From a checkpoint of a small masked spectrogram model.
Training: soap at rate 0.0042, 17100 steps, batches of 128.
Data: 26041 training examples, 84.1 epochs.
Rows from block 4 of the encoder of a small masked spectrogram model, named by matrix and row number. Rows with one number belong to one neuron. Each number is 500 + 25 x the weight over its row's rms, rounded and kept within 0 to 999. All counts start at 0. Numbers have three digits each.
After each neuron's rows are labels from the 100 clips, of 14976, where the neuron reaches its highest value: "peak on" is the class under the peak. Only what is clearly more common there than usual is listed. The data: short pieces for a synthesised band: melody, chords, bass and drums.
# fc1: MLP up (encoder.blocks.4.mlp.fc1.weight, 256x128), inputs 0-63
# fc2: MLP down (encoder.blocks.4.mlp.fc2.weight, 128x256, transposed), outputs 0-63

fc1.23:529478544485512483486463490505531472496481509490502486488503492489505522502496492508502531503540505503491455510536488501466495515516549504493487525520512527528526502455465474470526528517514526
fc2.23:521483502492490516508484498492529523470456475535518497529538521496462534492462509554512482480489499527501511448446546495508498498508512478472504507513465474473452486477517507437453483480495489
peak on: no chord

fc1.96:445467509504510506494468480467469491500500550481568448520487479453499511532491544503485495501495510482498533488483490463490494574518541526532511506523523527501524511532500477514510470504470515
fc2.96:495485530507533505516475501447484492522516434482490507488542490504541485454548476519499479490514476542506466482450487504495506488488492506531443488494504516511506517502496503496527537505493483
peak on: no chord

fc1.187:568501489479494496481491538477483482517505497494492498476474492499465508444511491480498480466522482518476504497479494492521509491517525551489494463504469486565484496531500487533510508481493487
fc2.187:525487509453476478492507488461484510492518537511527510512521527497479492530467437444532550471516462508554480504520503467494503455492492511494486509535485505506454505505525523493524529532491477
peak on: no chord

fc1.6:511475491543507493543477504460492481548524490501522508525515484513484504501496487505531488530473475476492455513517539449500504507477493464517486527525516497503464475537544535484486490495488495
fc2.6:460520520455511501479519507515491505477484508497489502483493562491509491471511520513486520478487495489495506480496420537469483502550486524483493476483501503506521504488423469524548497505500514
peak on: no chord

fc1.56:474503502492516511467506516460521549496542483461442518462478485488452462506503452489559481488510475491490535520487470500540534551547508469471510534472544527470458542459511527500501498525514514
fc2.56:517482480491486522504551508518470484514429520528527480534533538509550555480496472517508496506505497518518475494537552525482512479496506543535492513476505522483532488522504472501501499498481501
peak on: F major chord

fc1.100:510451490500477534500529518490507486549511467498517451519499463495494474471475500531525457523504511541495501491530539485522538534492508497477485550505493460496527521456527506527485497487500509
fc2.100:515450484492468501470483497517462535470489529501507481513488498484489515478520555515467489526528520530481513469473529465524523461480495531512559478522495493459497481460484520492493473495540533
peak on: no chord

fc1.141:452514539482465490493458479516543484491492525528493462490498496517498503472518508522533512488516506484488516517494492498519492526474463510493487462453570496500498539501506508469495491519519503
fc2.141:477518512485509499515507509466459518522512504511491531495470488547480473491511513491503528491509448488481456480491548469502532511499504574499514483510485473547467473508507451529484431518480476
peak on: no chord

fc1.213:504463500487484488492533512469466564512492499519549508504526538511501519491504511500467507506505494471529552521468487532485507494494514531513521498507486475507503481505521471543515479483483468
fc2.213:458496510519500460488512504460479519503495488514492492495589534500483447528545555478496514457467484515506481560515498509497530472514485510467480493518522490490527543505492512506492524478477488
peak on: no chord

fc1.123:515487509462481522471498518511514483537459541527537504483448507507514509535524473545533495478441508508549540516500498466496529473459521476497470513473507523494480508494484476483463459541508519
fc2.123:502515529508524497520468500488505465507529523506488529523506488521548501520493523508497488443482493479505461488492511481462530520491446503471495557533501487512550410511527498461504506464506453
peak on: no chord